From a checkpoint of a small segmentation model: 9.11M parameters.
Rows from block 3 of the encoder, named by matrix and row number. Each number is 128 + 24 x the weight over its row's rms, rounded and kept within 0 to 255. All counts start at 0. Numbers have three digits each. After the name is the row's rms in percent of the matrix's.
# conv: 3x3 conv (encoder.blocks.3.conv.weight, 128x128x3x3), inputs 112-127, a 3x3 kernel for each
conv.79 098:148131132154125121128096114147186113136185137165148156134095112119101097184128118105116131089121123100101132135162113123104111174106137133096138073122137125141158146118115176129111145144159187137148174153159124187112126146129129112160133117132186101172151106095169139118143136150128126148132103128166142112141200127086179136166148115124152169111133097136129120138147141148095113128123149140097132141175142159114112157138107141077112
conv.80 101:093115137130072105144135155103143095128116114109143108146137135121130120127106095133107111105119128152099084121125120125072120103120122105124147161164130129145141112116112129135145116132136100102096139139114102140102148150141136088131172112091132122144137131138127136120121130077113131134115133116144146130204123153127129157130156141176114147143091157116111091126115124110131112170167151111115101165094159140075155116121182097160120
conv.81 102:157104133155103123135110142136125090136150121121130131139105126122132136125134151158129152127138125120150131154120161145105162147117147128125165126100138137138087155119132148109089128101142143116133135126110126104141131089129147093139126108141120136147121115158161154129142170118174053174146085142109120168159107145171082191127091137141121126180113145126151158140155133160129107135084146145075118117103162137110132119106114114158114
conv.82 093:127112191139142114127126144151141126160124125103167157088167134134157161133146136135162173125115137149130146108157142129138169142129111136161127102117128107150103161104116155128112107107114142121137153100134122123161159111109107133115166123131172161192107142159124139162118128111149150150166143132138131139113130142121107102096110100109139129100106175146148172112100113147165151093111126162128102135101122157111101137133131124166119
conv.83 108:108155125127113114082116105135127158154072084150165172137110104146096146145156124130151129148114163134117139108103113093111121125146091127129135090123152178122147121111130140086112133125137142143095100089138129174160119154108136093114110106113131120094118147159177097118156168125147123120134063114090128150136176128087114157127118134106092084103170178124140134095140092133094164143139118092096144153075082140108113104097111121156145
conv.84 100:118100119120151147135139116126142124105089172132120128112092154121118142140104125137149191097082150130126120159159127132131085120127113146119159130085117116132094168101115118128114123119171120133134106156159130132090153093136145082097140152139122088176132113120162116135107107107143124139123169136107135135109118142148134108145130114131175124140151139106133131160078087149098109083066110166073079166160133169135111115172120123108112
conv.85 099:130128129119133104123111132147122148130150125121128144121121145166127149113102170129133148207141172140112141114100134106076133124110122108103132113134119124115095129131093135151153135118142203097122123076140149151140157148117138117108133098112110123109120138099085129117138151109139101132134164124162135075092103154153102110128118140120150119149101115111125149091113120118136119106088117135083104141116097132147117142113118112092132
conv.86 102:105129127107126120092105116102107148134170152141150122116180150141120103103100111146128120118115139100108104102094115076106133141127099098127105111117114093097138166067103137099137141151140098171154137176155119152132117165151142168196124166163101124178102077124114124092155132133118098180106133144154136148155130171145146112164149096127102135110131141119142156096096133137126132125092132107133127138133170113103112172154134171155136
conv.87 101:141113145123136137158107118098113127097099158125112135127131156116100135118131191167153118126140144173115110117125109121141159150127124137143109141111105136135156115145116135176099157142128112075142118142174111129092171146122145100096125136110117167094140118115111107112117113116121121127153166122135085077125161170138137098128145144125171108144111133128112180138116098094142150170109119146080120183144096120146120129155173139113126
conv.88 101:130135164103108083131145132134080146117177166161074132132162134114152162113100129157128164125126103157138132099115133148121128103161141115146164159096116153125110149113117127129125087145105103110083171174174137133126148149138126061092186147118148164133139107125159182118154111135112108086166191146163147145081132116131105126142154113081108106137143139138152110132076142159111145144136155125066117134131126145121126134155105126110101
conv.89 097:115161118143157123160172145127137141115139104160113151135105121160126150132136151119132114112118148152141173131089134162169102080152116112118148115143120200118099162131151124144102080095091140124131122143100142103124152128127129104113132153077118128075144177128126122123107101135141090133152097127146172106130148147181067172153145171144173122118096146103118134148126117105133101136133150140161136075093137104119130074120112130099096
conv.90 106:119102159124091137120145078115120130139143050127138147138152145107128137121098141129142149116158130116120142130152182140088175162165101133120143154115111134107132138110113153115115143185096142103092172108098137180090080141106141128136163120082104163165071068185145125147123121114161144126143129139116118152121110121112133107128102153171121108103152098131091147130101175153110165094119169123055114174129066128158108136133097115203131
conv.91 102:125157117115172107101073149120151113148126103098151095114140106152125105151157106125128127157216120144109140169152157091107172103115153096143146132129141122107135095087127129079124130104133125118120106091127092157127115126119119116129094095160168105162159142126157127128148158104139081113136150157126129150139106120121116152101130117131079108155089148149125153123101165127106138106124106132091102134082142111119099143096116101100150
conv.92 093:158157110154117112126133140192133103105146149128107135138151107162171128142145133140112119170113133144132111122127155118124140155122128150139152135139133127127145190094120149152112108144121128100121130136116121122143080106108194089110131120125119119073142165119115132140104116138159131121157131123146105159152145119169150110111076126106137108154123143128095111103141112130151155078093163153062121145115102176142112065174092140157161
conv.93 099:105165126212159161115141159145105144171153177127127147127135135183160161143144169110101132173131157072101131184130130087163158123127143138114117164113129076153134141120135090102136142097125117129130121100123109129128139125135061117103142121133175104107141136142128106151138162122058059111112118138162106145114095171171133122108143117111128113156143137122146122130145113132101140171139127101102132148131135133106130161130145107138118
conv.94 099:090104142109213170085084093127119139155111145153130133089093119112113125183201162102104142135108150141162156145113151127134137098091104132175132074055129125084111124117133105114098122112155164151126133094094109127111144170129163130079084111117122114127140102116148111132113124154120130079128112142138120100174139089151119146129128157112098084120161149115126082120123160120121127155139116137115126133093107095135134148080122130128156
conv.95 094:146115143131135124160141146139160116113075152113168144137125132100101122139119189120123087128118115101128129140119131098117128097098146156119138133094153122098084095124092124131141154086080138127112157102158142161102128145129124162163132170140158138093142139115183147139103114128096093095113157135143146126137159098152156117117093142151176139135154124156135135164140140159119074152139127121162151139118117136149163115113126128116110
conv.96 102:126106092106143107113133130138112146167120126110090141151115143141127132124096115152076088106121142113125077080099116093118122120103114133144095099134107104092099105104132117119144122090152121092104131131154143119143163119108071076157122136131164097128157130123189153116115096109120099145136138134120092167104111144163129166134098131104099140163136172139096135098125129140134093143142152114136092137139128143142113126122160128081090
conv.97 099:163180146101126119112134137133119125133190158098126121128127158168147113079107107101113137122157150147095144133120134168122132117111135104066077139150135126125125073107117191148146094122123115111124148128140135140134089123124182098099151142151108156145143126131100120144132111096170164140151126117140166144091107110148133130068102126162131131133123132102087066110123148126127135104121120107076115173127129094082105131131166128105110
conv.98 097:117151101079117152137140116124117116114093116091105161135122107106100120117142155134145112133170135133136108121171133161113109149115132147143140136130159180127114077108120101144098131105150132128117167131147144165147074134154125104107127123139138167137132167100166097096120144158129168107145137151117122111114154122118098105071112139110185121154095113113162156148168129152117124111111161077146118102122135092112128119145117160121159
conv.99 101:120138119124147123145140137131102131156082100158122117134099105151147165128103142108123124121140162173124110128120142096106106142139109167108106134122121091115098146123131125142147088108063154121142111151121134108164103150136112120115081157156126126160133170151127097138094158166171157136123128128141129147105101135115156135127126148120080118131131148131132132132175127130087132121139109105128144093107081110137121146124139138157129
conv.100 093:151142118095126115101141102148134155135118114131134139139118126096134080118147120138105133105153109112147127111137119126171137122106118140108113110122149118144170138110128142171146089113128102151089126163135159161130128137135121131106153136182118107067143176129145135112174165160110150136124121132095138144136147163185102153121168126136153146139151129128100085130139147123107131159143109155182131127172129155148174131129166143121101
conv.101 100:137113096130124126150117148133134117129114126131140152137123111131126130139135131125114097133100125128114111127096146136119154131101133119127127147130111158111116120116134127119139141119123137137132125118120107113140138102162135098144134103122148107107125080138156073148149147131121136096121141131176109148102115115136102138138143130140102134110102131124127094101132111114082110138106099128138122131100103118146136138130118169112135
conv.102 102:114142132181084129081153139108155151125150155076130154133143152132119105118107101117142113133063120187126106144104114174166115078139152154138109166123132137201159111123131087112140120112142158139119100125144141132116142140144101121160124126173136148159141138141136129119109115135129099145145129119122178141116123203095119145102133158120143178103093116118131123135091132172160136129136149116147153062082135139139130140128110080133124
conv.103 094:124157146118127103102132123092143176144104151140108117131192121112123134158137115135117109121113120086088130124094128153096097129079124118121113187099088168150118089117115112150135150114110087134123141155135121127128126113140145128120132130163121129129115089141117137120122120083129126132141093121107111155127137163141160115136145132101147116121138140101135146163116117129154119153103118113139145118134110134158107116140134146111124
conv.104 108:133125114148128099125133107107117126155121088129134102129129096163107092127155118155141122173106132157132113096162137093120123129116135126160134099197127111128116110090139126089159124105131144092103140196087147110121153091111122115144102159136140166128102110126127131156140105102161140194104117146163121121121135121108123123190076113144080137133126112119140123108195157112126144090101144139092122137095149145145126146118136118127104
conv.105 108:127133166115141166111115152141150138142160129114134093151117132112176106090168160125116139126141101087255111137124119165158151158089136139108112148120154122113137130113117106079147142146122141116121132117148129090123128147088135151111142077141169133126106107101109142095121115097131195109121169140133141116119077185110107101169153129146121121129112073149130130148106110125128106167144125151087130126081108128091110101086131159166106
conv.106 095:100138145142173167123130110117130137200134148101130142137154095122168135114135154162136149134147134137103131133118108099135136133138141110141113128065123134119128140123150100087136129156121138087126123148114091129166114106107130097084138106136126124125132165179126146134181150125130088109106134150147154152147111123097123128118135101114089102144135125135142128118144140130127101123126118080067122137130161098126150136098094112142164
conv.107 098:144114121121096145121095150136096096136146130101165116142104139125112100108110129159126122142140129117129145120141110114144106110128165113157096125178079116187072128147152153118134140100165123097146115090179124105135139111098171117110136114142118146125120143136158148094104134162121122150102132125135083168114110165128142097176109114190086112178073096117167111138153121126145086147066139139091171148048154089125156099121151090170164
conv.108 102:166105122119150142147147127117138136145113152158122091154103120136127106140109114153091123125154117102128110109158131104148107124157098138132150139088135135149122118151134119133111112159121104125125114120124123111169147097126083123146115161139112091140136143135102175136094105150147114126129147110128125128131138151106084133154074159130113147083142145141185154112141117131175118140089117110091152094132174087100143096148102104143112
conv.109 098:116094102090096133136112128157131123139141077145114107120132168145124145143117133123109102152086113137105139098083107120089103100105078117105130132132135139125109156072087155076122141126105131089138163093127114110144096103137128072142157086127114155113100160143131123147121088138131094119156128102169116157066121122167091118164114135117126123134119134116128088118133108101096118101120179152111151106103131171087110141149095125173102
conv.110 100:105125167140140163133138155124115139135130115152163138119166122129147148142135128150106136105122127145119168101119111164117130124080123098130119111100087144119141153159118106111111088086116126134124129098144162131137096126154129153095086117140151128122129120107159132155131100154118151139111087114162145123169094134126121121132145160159190109100090122142123119134151111123101122151165142171124106082069110118150165109084122123140136
conv.111 096:119113118110160128071097119142096104129103078125116105098113097137122118113127080131128110131081121120139115124145125125144126128123098115122095130118126128103145158154167140128096151119136120110129079091148122105081110111118105144132170116123138155087107138089149150121140111105179116134093104111124134133140168131139138135096106145071126119112117146140146107113177098110153097104174156109149161104129161162146144140138131154103117
conv.112 096:116130152115112108118110146126121136117146163125152110139093142152159118125129133122144120128122208090162125122115132107112118128106135138114108140103139123102122096146109110161164138104117109108125135152167121113146145098060117155103132178166124150126118143133125103123121121147140128149118150172143138141124105106114148122132157104110134143148160120141126136099113073142150159131109108098151059134161144138143079107113159114131118
conv.113 104:136136131121102132172103136124165129106131122095183138099151140055185153131117136132130100117224125110114151121122129155111115131128115144115148116103178119116114181096114158116111123131109132112114140088089165140128118141137140074111174082094130137094142179137111142134153166111093090113137137143141112108136094136118128151162134110149099161110110128145139129109160109110154103133123126094092132175081113145134118164170132081172127
conv.114 102:118140107107140119125123136161138126115087109100096103139100105106149139151103114100141132145123142135121139129131132122126134096134122104167143089126147128141146122117185132109132116156138142201112144108119137128134147167147146145138150120144121089115145131126118142124137133147148114084150121157121127098173105100156132101092187097165146113154143149126117177110131127137130125171161092119135108108111106159086151132082159138093095
conv.115 097:118104121100146138107130135160101095129115146129137144153132133153150145128085124163117135151108128116138098080150138146120133138114125079153130170150127119099138088152112099177079153113137179187137090109136119155140157088112127144122109105132132098141128143122131137151141113116152173139151111134146107129073131126156140150054132114118204137123105152138152130114192141176104105097139117095114130110150111096114109121142115142144136
conv.116 101:138103176121120134115121147125123119107169090107101150109130141136115114133116136134153150114110136132116120142124135120103162134124147133125087120150101122132104142169110116147139093178119137102124159097103125111143153073129167089153140088126137109145117096165135107166118089116137192090130191098109144145108135120133124108122103171127136104143137122144107144118096149139137164133082127180051122181083127129157142133179093135120127
conv.117 097:124158153093145123120085156112120123103108116175182126115140111115156130132129122148133118125108141134104134128104127116116131155069096100100161083167181158092130124122125111109105137089120112118090079124095147148128134109091095181139074088124145126110167198109133141110122109143109090135119133131141135135156171136111143092139126135101182104190148088115092093128128131106123163131146130100190108091097072099111114126146140110087095
conv.118 099:148124087146139119172105132119125122108128112141136099109143128115136125136156125116173161156127111138110112112106117129115097128098112092111120140092159072120146136116083142086113111084133146127105113097113079136146144113094148093141139077131100119102105143141162143144137151114146135125148056126081103120142154109126103159115146085154123174129160115147126102125164134120123101085092111137132163137152149093115105094137103101137092
conv.119 096:116129135110132136113102101136149125150147143131104139113134102120122145109110175102156149117180126111106119109126127127110116141106121105113117103109139112112129096154128136142114111116122136123113135143132128116091160141099143151102127167074121131116096144084129149141123133140155133119109129092152111077154144111132105113138123130115128099121141141106136111138094160130120129136105114106133058130135089133075157146105161122095167
conv.120 097:107138124094109138100124121127149149107146117136149139127119134137103105113111141112145109100088171123104096133100115167138138123169171080116097152151119157089125091154143123162159109106112105129179109120133071112115124117114137163118114078081152090124138133132113151128103127148149148145101136136098148136127114176122115112138130104073161080116124130146141120145129110121087114144144120115155087110146143142108125112162167119108110
conv.121 110:152161124127079094115148146129119121129140147149116118140125121131121131143122114118077125091153119139101123112126144129122125140164137128147121110119145125082077119103090148139136150147155120135113116122099118148127151136130098120114112125116102082068123112122158149208116127147135104092115124119126153137099107116160136127139181129088134134134116094147148145140093118137144134117113096133127097140151137144109149142140159157125145
conv.122 105:145141140131134102134096139096134123096139122132120133144127173134153114159141136154136136136113114106132136113096102122104173105150165123096131101114131146128177142110117123110125118123131128117113112095182124129137137111130098142167155125127155082125125077095101072150121152143106124131163101092134134118146128172134130130193149106176094144132096109157145124125099143132128105158110105138081143141145138127132112105167137117138148
conv.123 094:144128115133081129143115153121128110107121159138136125126139145165112127093152137149139158116100121101119148108116149153109148102127125131142139159090163133090167122126155091116112125091129124122092117122133153149140125150128142137105089139104111150119134140126138113123113144115089127113141103164141191097150113133131115102134149127176126096082126153140117148134089129125115171109110151151092137134136111117133133114080132129105120